Rows from block 3 of a small autoregressive pixel model, named by matrix and row number. Rows with one number belong to one neuron. Each number is 50 + 10 x the weight over its row's rms, rounded and kept within 0 to 99. All counts start at 0.
After each neuron's rows are labels from the 100 images, of 14976, where the neuron reaches its highest value: "strongest on" is what is common among them. Only what is clearly more common there than usual is listed. The data: simulated grey scan slices of phantoms with and without marks. In brackets: how many of the 100, against the usual share in percent.
# fc1: MLP up (model.blocks.3.mlp.fc1.weight, 1024x256), inputs 43-85
# fc2: MLP down (model.blocks.3.mlp.fc2.weight, 256x1024, transposed), outputs 43-85

fc1.532:50 36 42 56 42 46 49 55 71 48 54 78 44 55 48 18 52 44 58 41 66 48 47 35 38 72 51 43 45 51 77 49 60 40 44 51 48 57 56 47 55 58 56
fc2.532:55 34 59 51 59 52 55 47 56 69 58 40 54 49 32 54 48 49 58 29 49 53 58 61 45 51 38 52 42 48 59 54 66 58 45 44 45 59 63 51 34 54 56
strongest on: side: right half (96 vs 41.6); belly (85 vs 25.4); several spots (51 vs 17.4)

fc1.101:42 52 52 63 55 47 30 49 46 39 51 33 62 61 44 47 48 43 56 56 47 46 52 63 74 41 64 65 40 46 62 73 49 46 35 28 63 53 62 57 39 47 25
fc2.101:52 53 53 37 52 62 41 47 33 31 49 22 48 46 42 33 45 46 52 49 28 48 65 51 76 35 55 61 46 30 58 55 65 52 78 51 59 41 44 60 49 33 42
strongest on: dark spot (100 vs 16.6); head (55 vs 25.4)

fc1.360:54 54 57 57 37 74 56 59 35 57 47 44 51 47 58 49 51 59 65 29 39 57 39 57 62 39 64 47 74 37 34 40 54 66 47 49 50 66 45 43 49 45 39
fc2.360:39 51 54 42 40 54 51 54 40 41 48 52 41 48 44 42 62 50 44 52 53 44 32 47 45 40 58 62 52 52 52 46 45 56 63 62 58 54 49 53 54 37 62
strongest on: side: left half (68 vs 41.9); streaks (67 vs 24.9); chest (58 vs 24.9)

fc1.446:53 55 42 67 55 57 25 53 52 47 58 56 56 51 53 60 51 36 52 53 56 56 69 71 54 57 53 62 40 53 47 55 49 45 39 33 60 42 47 61 39 53 35
fc2.446:63 54 75 39 67 65 51 42 55 51 50 33 55 35 58 36 51 47 39 57 46 52 59 46 67 62 41 38 50 45 43 39 80 52 76 48 54 39 49 63 55 66 48
strongest on: dark spot (80 vs 16.6); side: left half (80 vs 41.9)

fc1.267:47 50 48 51 51 55 48 59 42 68 51 42 50 39 53 42 40 31 45 53 42 41 61 65 48 40 44 67 28 51 54 59 47 60 55 38 67 59 71 49 50 52 54
fc2.267:70 38 60 46 52 64 32 48 67 61 47 51 47 44 43 42 48 52 48 57 39 61 65 65 52 65 44 46 65 38 41 49 45 47 38 47 57 60 53 42 41 69 37
strongest on: limb (60 vs 24.4); low contrast (52 vs 25.2)

fc1.247:59 52 48 48 57 42 51 47 55 40 30 58 67 59 51 55 51 53 54 43 54 56 49 69 55 40 53 56 48 47 39 73 51 42 43 48 48 70 47 37 49 64 48
fc2.247:48 61 48 44 56 46 64 64 55 45 34 50 45 53 55 56 40 64 41 53 65 65 44 39 45 47 43 40 61 71 41 37 69 44 57 47 61 47 61 41 66 52 42
strongest on: streaks (78 vs 24.9); belly (66 vs 25.4)

fc1.216:41 55 53 41 62 43 52 58 58 63 43 38 46 44 57 49 50 63 32 61 45 56 42 53 50 33 72 75 53 47 45 48 45 43 54 50 48 50 36 46 50 57 61
fc2.216:54 61 60 47 53 41 41 41 69 59 54 56 63 35 47 57 46 54 49 35 42 39 60 50 26 66 32 51 61 46 51 56 49 46 53 32 60 50 42 31 41 45 35
strongest on: low contrast (62 vs 25.2); head (59 vs 25.4)

fc1.722:51 48 42 46 34 62 48 44 50 52 58 46 39 43 60 46 39 56 60 66 43 50 57 60 48 50 56 49 53 28 58 50 43 52 51 60 50 52 55 43 36 44 58
fc2.722:54 32 63 57 53 48 50 63 47 62 40 44 62 50 44 68 32 49 56 46 58 58 46 58 48 51 55 32 65 59 57 47 55 54 66 56 51 44 47 59 49 53 40
strongest on: several spots (59 vs 17.4); chest (58 vs 24.9)

fc1.275:58 40 53 57 49 54 50 54 51 65 50 47 42 51 50 40 45 60 66 41 53 45 48 40 50 51 67 51 40 49 34 43 34 31 60 36 41 61 62 65 50 45 45
fc2.275:60 56 39 63 49 43 48 47 48 65 36 49 71 35 37 38 48 48 51 58 70 49 45 53 41 37 51 75 54 59 55 51 54 46 31 55 45 35 40 54 54 36 56
strongest on: limb (80 vs 24.4); bright spot (37 vs 16.4)

fc1.586:59 35 48 46 49 54 42 53 64 45 46 59 52 25 44 41 45 80 35 42 59 60 55 51 30 46 54 52 50 52 42 58 59 50 47 62 47 63 60 36 47 62 55
fc2.586:49 58 45 57 55 53 48 37 52 61 46 52 70 51 38 50 60 47 48 65 40 35 51 57 59 46 35 44 62 45 48 54 74 56 48 53 36 40 48 43 38 52 59
strongest on: side: right half (82 vs 41.6); bright spot (49 vs 16.4); several spots (38 vs 17.4)

fc1.335:57 47 43 56 60 37 56 42 61 49 44 58 49 42 44 53 66 53 49 61 53 57 60 43 49 39 67 68 60 70 50 69 43 51 44 53 57 75 40 46 51 39 54
fc2.335:36 53 51 57 45 43 55 62 43 50 55 41 36 28 50 55 54 53 31 53 39 52 43 40 43 63 57 52 39 47 58 44 45 47 44 50 46 65 53 35 55 66 59
strongest on: low contrast (99 vs 25.2); belly (99 vs 25.4)

fc1.392:58 55 40 37 57 43 54 30 48 50 59 59 60 38 66 37 66 53 46 49 51 73 62 51 46 58 57 44 52 44 32 50 61 42 38 47 56 60 61 51 63 40 42
fc2.392:45 42 41 58 48 47 46 37 51 59 38 58 53 45 42 60 44 50 49 54 32 45 82 62 53 53 43 54 68 50 46 69 60 50 70 69 54 36 54 13 56 47 60
strongest on: side: right half (67 vs 41.6); head (59 vs 25.4)

fc1.570:40 37 37 50 54 56 55 72 40 57 55 52 58 62 71 54 46 38 35 36 54 55 62 43 41 60 66 50 52 43 49 39 33 57 61 58 45 57 62 47 38 54 57
fc2.570:54 23 41 46 59 37 50 40 63 30 40 47 53 60 51 39 59 55 50 59 39 52 59 53 52 40 51 70 35 56 50 58 68 66 41 69 70 76 40 48 44 59 62
strongest on: chest (98 vs 24.9)

fc1.89:50 50 61 57 51 72 43 50 63 59 47 48 38 66 60 42 50 32 46 42 37 59 33 63 55 33 60 56 51 50 49 59 61 44 41 52 35 55 56 39 43 56 53
fc2.89:47 65 40 44 30 41 43 53 34 55 65 44 40 46 42 24 44 46 58 36 39 50 63 49 50 59 62 57 69 39 63 50 43 52 70 38 45 59 55 48 47 33 33
strongest on: limb (100 vs 24.4); low contrast (56 vs 25.2)

fc1.254:52 56 46 56 45 35 33 54 44 46 43 49 53 52 52 40 42 45 46 52 33 55 28 52 47 34 60 59 41 52 53 55 29 53 41 50 43 54 55 59 51 64 52
fc2.254:49 61 44 48 26 45 49 48 47 50 64 43 50 51 46 40 66 52 62 37 52 51 50 63 61 66 54 49 56 52 69 55 42 44 65 46 62 54 53 48 46 57 47
strongest on: head (76 vs 25.4)

fc1.325:43 53 51 31 58 46 53 54 54 43 62 51 51 46 46 61 44 66 35 61 45 47 43 65 34 57 51 25 42 61 43 55 58 36 60 41 53 49 33 41 47 36 55
fc2.325:56 41 42 47 55 59 53 60 38 61 45 41 60 42 47 59 60 27 33 59 39 61 42 51 44 44 53 71 61 44 38 47 62 51 44 46 61 40 57 43 51 51 42
strongest on: limb (97 vs 24.4)

fc1.107:50 47 39 57 48 46 69 43 41 52 53 64 58 43 47 69 30 46 56 58 36 41 56 31 51 47 51 49 40 46 41 38 50 43 37 45 63 45 47 48 35 34 60
fc2.107:51 60 38 63 63 46 56 45 59 45 67 27 66 56 39 47 60 56 58 51 44 38 43 54 57 62 51 33 34 51 61 48 46 60 43 66 65 43 51 54 44 50 33
strongest on: belly (100 vs 25.4)

fc1.271:49 49 45 43 52 48 37 47 48 49 47 66 53 45 62 63 51 36 48 33 52 65 56 49 42 38 53 35 57 50 66 56 36 57 74 58 57 59 38 58 45 40 43
fc2.271:49 65 45 54 41 60 46 51 35 52 60 49 51 54 41 50 34 46 56 45 50 50 48 48 28 45 60 42 49 38 67 59 52 54 62 54 55 59 41 57 48 44 30
strongest on: low contrast (100 vs 25.2)

fc1.299:55 25 69 58 37 49 43 52 62 41 33 48 42 47 49 36 81 47 50 58 55 55 47 41 46 50 34 44 61 51 57 35 47 45 40 47 39 41 44 47 50 51 30
fc2.299:56 54 54 56 61 41 42 48 42 47 53 44 38 61 49 32 37 48 62 45 67 43 37 45 48 57 34 55 27 47 40 38 50 46 65 72 75 48 40 45 54 56 47
strongest on: streaks (97 vs 24.9); belly (79 vs 25.4)

fc1.552:32 36 28 58 63 21 51 59 29 49 59 54 36 37 31 49 47 57 53 50 59 49 58 48 57 51 54 38 52 56 44 48 57 64 63 49 51 50 60 47 42 46 51
fc2.552:44 52 42 61 38 43 50 47 41 50 56 41 48 34 47 48 66 36 60 53 49 47 46 50 43 40 67 43 74 51 57 54 46 26 60 51 51 56 42 30 49 58 62
strongest on: side: right half (83 vs 41.6); head (74 vs 25.4); bright spot (49 vs 16.4); finding: several spots (48 vs 17.4)

fc1.87:48 45 53 45 46 55 46 63 42 45 45 41 47 45 45 67 38 44 56 45 40 62 37 53 44 52 53 50 61 41 69 42 51 50 61 47 46 36 56 56 48 61 45
fc2.87:66 32 61 43 49 42 52 48 52 58 60 55 24 30 61 41 37 54 60 67 47 43 48 49 55 49 35 34 61 60 56 49 28 39 65 38 37 39 59 53 43 57 44
strongest on: side: right half (75 vs 41.6); bright spot (40 vs 16.4)

fc1.286:64 39 50 68 57 64 59 59 43 46 58 46 45 52 55 75 49 63 43 48 61 50 39 64 51 50 48 52 60 49 55 47 55 41 71 69 62 59 55 38 49 44 49
fc2.286:56 56 37 51 30 32 30 40 58 62 51 48 38 36 58 37 46 38 49 54 55 52 45 45 39 51 52 52 60 51 60 55 51 73 50 61 70 55 66 52 45 54 49
strongest on: belly (87 vs 25.4)

fc1.604:45 53 51 51 43 60 44 51 40 69 35 37 52 36 52 53 49 69 32 37 60 50 69 72 57 54 44 54 61 57 41 42 37 32 43 42 35 54 50 35 64 49 54
fc2.604:42 50 41 62 65 40 45 78 32 38 53 56 57 56 32 59 56 54 44 43 47 47 43 39 70 67 51 57 53 52 60 39 56 50 47 53 67 38 55 35 63 51 45
strongest on: streaks (55 vs 24.9)

fc1.227:52 54 40 56 41 51 35 43 45 34 61 33 47 50 37 59 40 41 38 47 42 61 33 62 52 53 56 67 65 45 56 59 56 47 53 33 43 56 50 53 43 45 58
fc2.227:45 48 57 39 59 27 49 42 50 34 54 37 44 41 47 57 55 73 50 54 37 44 52 56 42 40 58 57 67 53 53 36 61 58 60 46 63 45 72 50 52 63 42
strongest on: streaks (74 vs 24.9); belly (55 vs 25.4)

fc1.756:54 43 46 48 51 37 46 44 55 44 58 42 62 53 49 48 64 46 42 44 61 40 56 53 63 40 70 38 33 51 49 66 49 49 59 43 26 70 58 33 25 71 67
fc2.756:46 57 64 40 53 23 45 55 35 61 53 65 53 45 36 62 50 35 55 62 50 72 50 60 51 43 51 30 47 43 47 41 69 66 46 38 51 60 75 53 48 35 50
strongest on: belly (72 vs 25.4)

fc1.357:42 54 46 53 55 48 47 52 64 54 51 53 42 38 36 47 45 54 43 57 58 57 60 42 46 56 45 53 42 22 50 55 52 49 56 53 33 46 49 53 48 44 57
fc2.357:49 48 41 47 29 58 60 38 47 49 55 54 71 36 56 34 46 47 33 51 51 41 47 62 54 54 41 52 50 51 39 36 46 49 58 58 50 49 50 62 52 56 53
strongest on: head (100 vs 25.4)

fc1.154:48 68 45 66 59 42 52 62 38 53 60 40 48 70 40 60 50 69 42 47 55 68 59 54 44 46 62 51 49 29 50 55 40 45 34 49 18 64 47 41 54 46 38
fc2.154:39 36 45 68 43 52 55 42 41 30 50 55 46 43 40 66 49 53 54 52 39 46 47 45 40 54 48 58 70 52 46 43 59 50 55 64 54 44 46 39 67 27 42
strongest on: side: right half (99 vs 41.6); head (79 vs 25.4); several spots (58 vs 17.4)

fc1.262:56 66 48 44 63 63 64 44 54 53 34 58 46 61 65 42 61 67 53 53 51 58 39 52 58 48 49 58 59 47 49 56 33 73 61 48 46 50 59 47 55 58 63
fc2.262:55 49 64 56 41 49 63 38 60 30 49 50 55 52 61 47 46 43 52 51 49 60 43 46 44 48 42 39 57 40 54 60 27 41 48 24 34 57 53 45 35 54 52
strongest on: belly (62 vs 25.4)

fc1.80:54 56 59 50 49 57 51 61 47 47 39 58 45 41 57 43 64 63 53 52 66 46 56 36 53 41 43 53 55 45 55 58 52 59 43 50 60 70 54 51 46 47 64
fc2.80:37 44 32 58 43 46 42 57 62 47 35 66 65 35 45 44 50 64 67 57 52 40 62 46 50 53 37 52 40 49 60 46 32 53 60 36 40 41 38 43 55 38 46
strongest on: streaks (91 vs 24.9); noisy (60 vs 29.6)

fc1.648:48 52 61 58 52 38 49 61 61 54 50 50 63 60 36 32 43 48 38 33 33 52 57 59 55 56 51 64 41 54 34 67 43 44 50 35 57 55 57 55 46 57 44
fc2.648:58 44 53 45 44 58 43 63 58 44 64 60 35 63 47 35 47 50 50 47 43 65 87 59 58 60 49 43 48 45 66 45 79 44 72 60 56 48 56 50 71 37 43
strongest on: dark spot (83 vs 16.6); side: left half (76 vs 41.9)

fc1.396:50 49 53 41 49 64 31 55 33 52 37 60 62 58 63 46 53 64 60 35 59 44 52 34 52 60 61 52 74 43 45 45 60 76 52 43 47 56 65 64 43 32 44
fc2.396:38 45 45 57 56 42 55 68 38 42 46 48 52 41 42 55 43 49 47 43 33 52 44 41 45 43 66 32 33 62 70 44 57 39 33 46 48 39 48 48 46 52 65
strongest on: streaks (52 vs 24.9)

fc1.104:61 54 57 47 59 43 61 51 50 57 64 44 53 75 44 38 52 54 69 40 44 61 50 70 72 58 44 48 32 49 69 49 67 44 40 39 53 51 42 46 52 52 60
fc2.104:51 55 54 51 56 52 45 57 55 40 55 43 45 49 56 49 42 64 57 65 50 53 72 57 42 56 43 57 51 41 49 37 53 54 54 47 46 38 57 48 62 55 70
strongest on: side: left half (69 vs 41.9); dark spot (42 vs 16.6)

fc1.191:58 48 62 57 51 48 53 61 54 40 51 47 46 34 61 42 53 46 36 59 51 45 37 71 41 45 52 50 56 35 43 47 32 30 53 42 48 49 57 43 57 67 52
fc2.191:64 54 55 59 46 72 34 52 43 51 36 67 41 62 38 45 48 62 41 37 51 39 56 50 56 51 47 54 24 48 46 52 53 52 43 57 65 67 35 45 34 52 47
strongest on: limb (100 vs 24.4)

fc1.317:37 41 43 51 60 41 70 50 54 61 54 43 33 58 58 40 43 52 58 42 42 62 39 34 51 50 63 30 41 46 57 53 43 56 38 37 51 55 50 46 52 48 51
fc2.317:50 34 46 59 47 56 57 39 48 45 54 49 40 46 56 54 51 69 56 56 46 29 43 54 62 61 43 32 35 55 60 63 47 60 63 50 42 53 59 35 79 52 60
strongest on: dark spot (96 vs 16.6); head (52 vs 25.4)

fc1.672:36 50 43 69 56 53 42 38 62 26 59 54 46 60 57 66 36 53 36 49 41 63 46 42 41 47 67 60 45 54 51 49 48 64 73 62 70 40 55 59 64 63 66
fc2.672:66 44 36 45 49 69 41 47 53 47 70 62 55 61 43 58 51 61 46 52 49 51 29 62 32 43 56 56 42 48 61 65 60 49 58 56 42 52 61 58 68 68 41
strongest on: limb (54 vs 24.4)

fc1.149:43 57 46 51 48 49 59 44 47 48 57 58 29 42 46 51 51 43 37 45 37 41 49 70 35 65 51 61 58 60 46 56 48 61 51 48 51 35 40 49 68 62 59
fc2.149:54 48 47 47 43 46 47 39 55 54 55 44 35 52 56 47 39 59 72 44 52 44 60 56 59 65 54 42 55 35 49 52 26 56 45 45 66 47 53 38 52 43 41
strongest on: limb (100 vs 24.4)

fc1.83:60 66 28 50 42 53 50 36 54 70 59 69 52 49 55 53 71 45 33 61 42 62 37 55 45 59 52 44 53 51 39 52 29 58 51 62 56 57 41 34 57 45 53
fc2.83:54 47 41 60 55 46 51 36 49 39 48 46 62 43 48 67 51 51 59 48 43 56 63 43 50 41 41 45 52 61 55 53 70 43 45 49 66 47 52 53 64 61 37
strongest on: side: right half (90 vs 41.6); belly (85 vs 25.4); several spots (39 vs 17.4)

fc1.239:56 62 60 18 59 60 49 54 46 43 55 52 45 62 66 49 64 58 29 69 50 39 53 45 54 17 47 59 48 52 59 42 44 61 46 44 34 62 58 51 57 45 59
fc2.239:62 53 62 42 39 65 44 54 47 46 24 43 74 51 57 35 63 38 57 55 41 30 51 37 46 46 53 43 41 48 46 40 37 68 58 64 48 61 49 45 53 49 53
strongest on: streaks (99 vs 24.9); noisy (79 vs 29.6)

fc1.426:57 49 59 43 66 40 55 62 51 52 28 36 47 48 40 48 25 42 52 44 57 53 53 55 37 56 56 57 60 61 43 47 23 47 52 58 65 47 75 45 40 58 33
fc2.426:50 54 52 47 70 72 49 48 51 57 64 48 61 59 36 57 38 39 21 66 41 71 55 52 41 39 48 53 45 61 49 32 64 49 57 52 75 47 49 49 47 58 47
strongest on: limb (63 vs 24.4)

fc1.460:55 34 50 65 38 54 28 72 55 47 29 44 34 44 58 57 71 36 30 48 62 48 56 48 53 53 49 53 51 52 59 46 47 63 50 56 43 39 65 43 36 61 48
fc2.460:50 63 41 44 59 63 54 41 48 44 58 42 55 54 40 54 34 54 60 31 53 52 46 63 38 55 45 40 45 46 43 51 32 49 43 58 57 49 53 37 46 37 37
strongest on: limb (100 vs 24.4)

fc1.593:41 49 68 58 36 39 45 53 55 54 60 66 40 54 40 40 58 49 59 60 35 59 63 49 39 38 54 49 50 42 65 56 51 51 44 49 57 48 32 57 45 47 45
fc2.593:56 64 44 57 66 50 58 52 52 43 56 40 54 54 65 34 54 60 36 38 54 48 57 56 58 63 59 47 32 42 45 54 50 64 59 48 34 39 61 51 53 56 48
strongest on: belly (100 vs 25.4)

fc1.144:49 47 63 41 58 40 41 47 51 34 62 55 58 35 36 61 60 40 56 40 53 48 49 41 56 46 51 43 45 56 34 45 66 42 67 52 45 36 59 48 49 51 52
fc2.144:46 49 57 39 46 44 65 48 59 51 50 65 60 48 54 63 67 45 42 29 37 59 60 57 46 37 41 32 44 41 48 49 58 52 38 60 53 44 53 44 49 66 51
strongest on: chest (100 vs 24.9)

fc1.166:58 44 49 53 46 55 36 45 62 65 66 45 42 49 46 43 47 62 69 40 48 37 56 61 69 54 53 54 54 29 46 48 46 37 56 44 51 26 49 44 28 61 22
fc2.166:43 31 71 63 53 54 54 53 49 40 44 50 40 69 54 36 43 54 40 60 53 57 42 54 58 50 39 55 61 45 46 51 43 58 52 68 32 42 61 34 63 35 65
strongest on: limb (99 vs 24.4)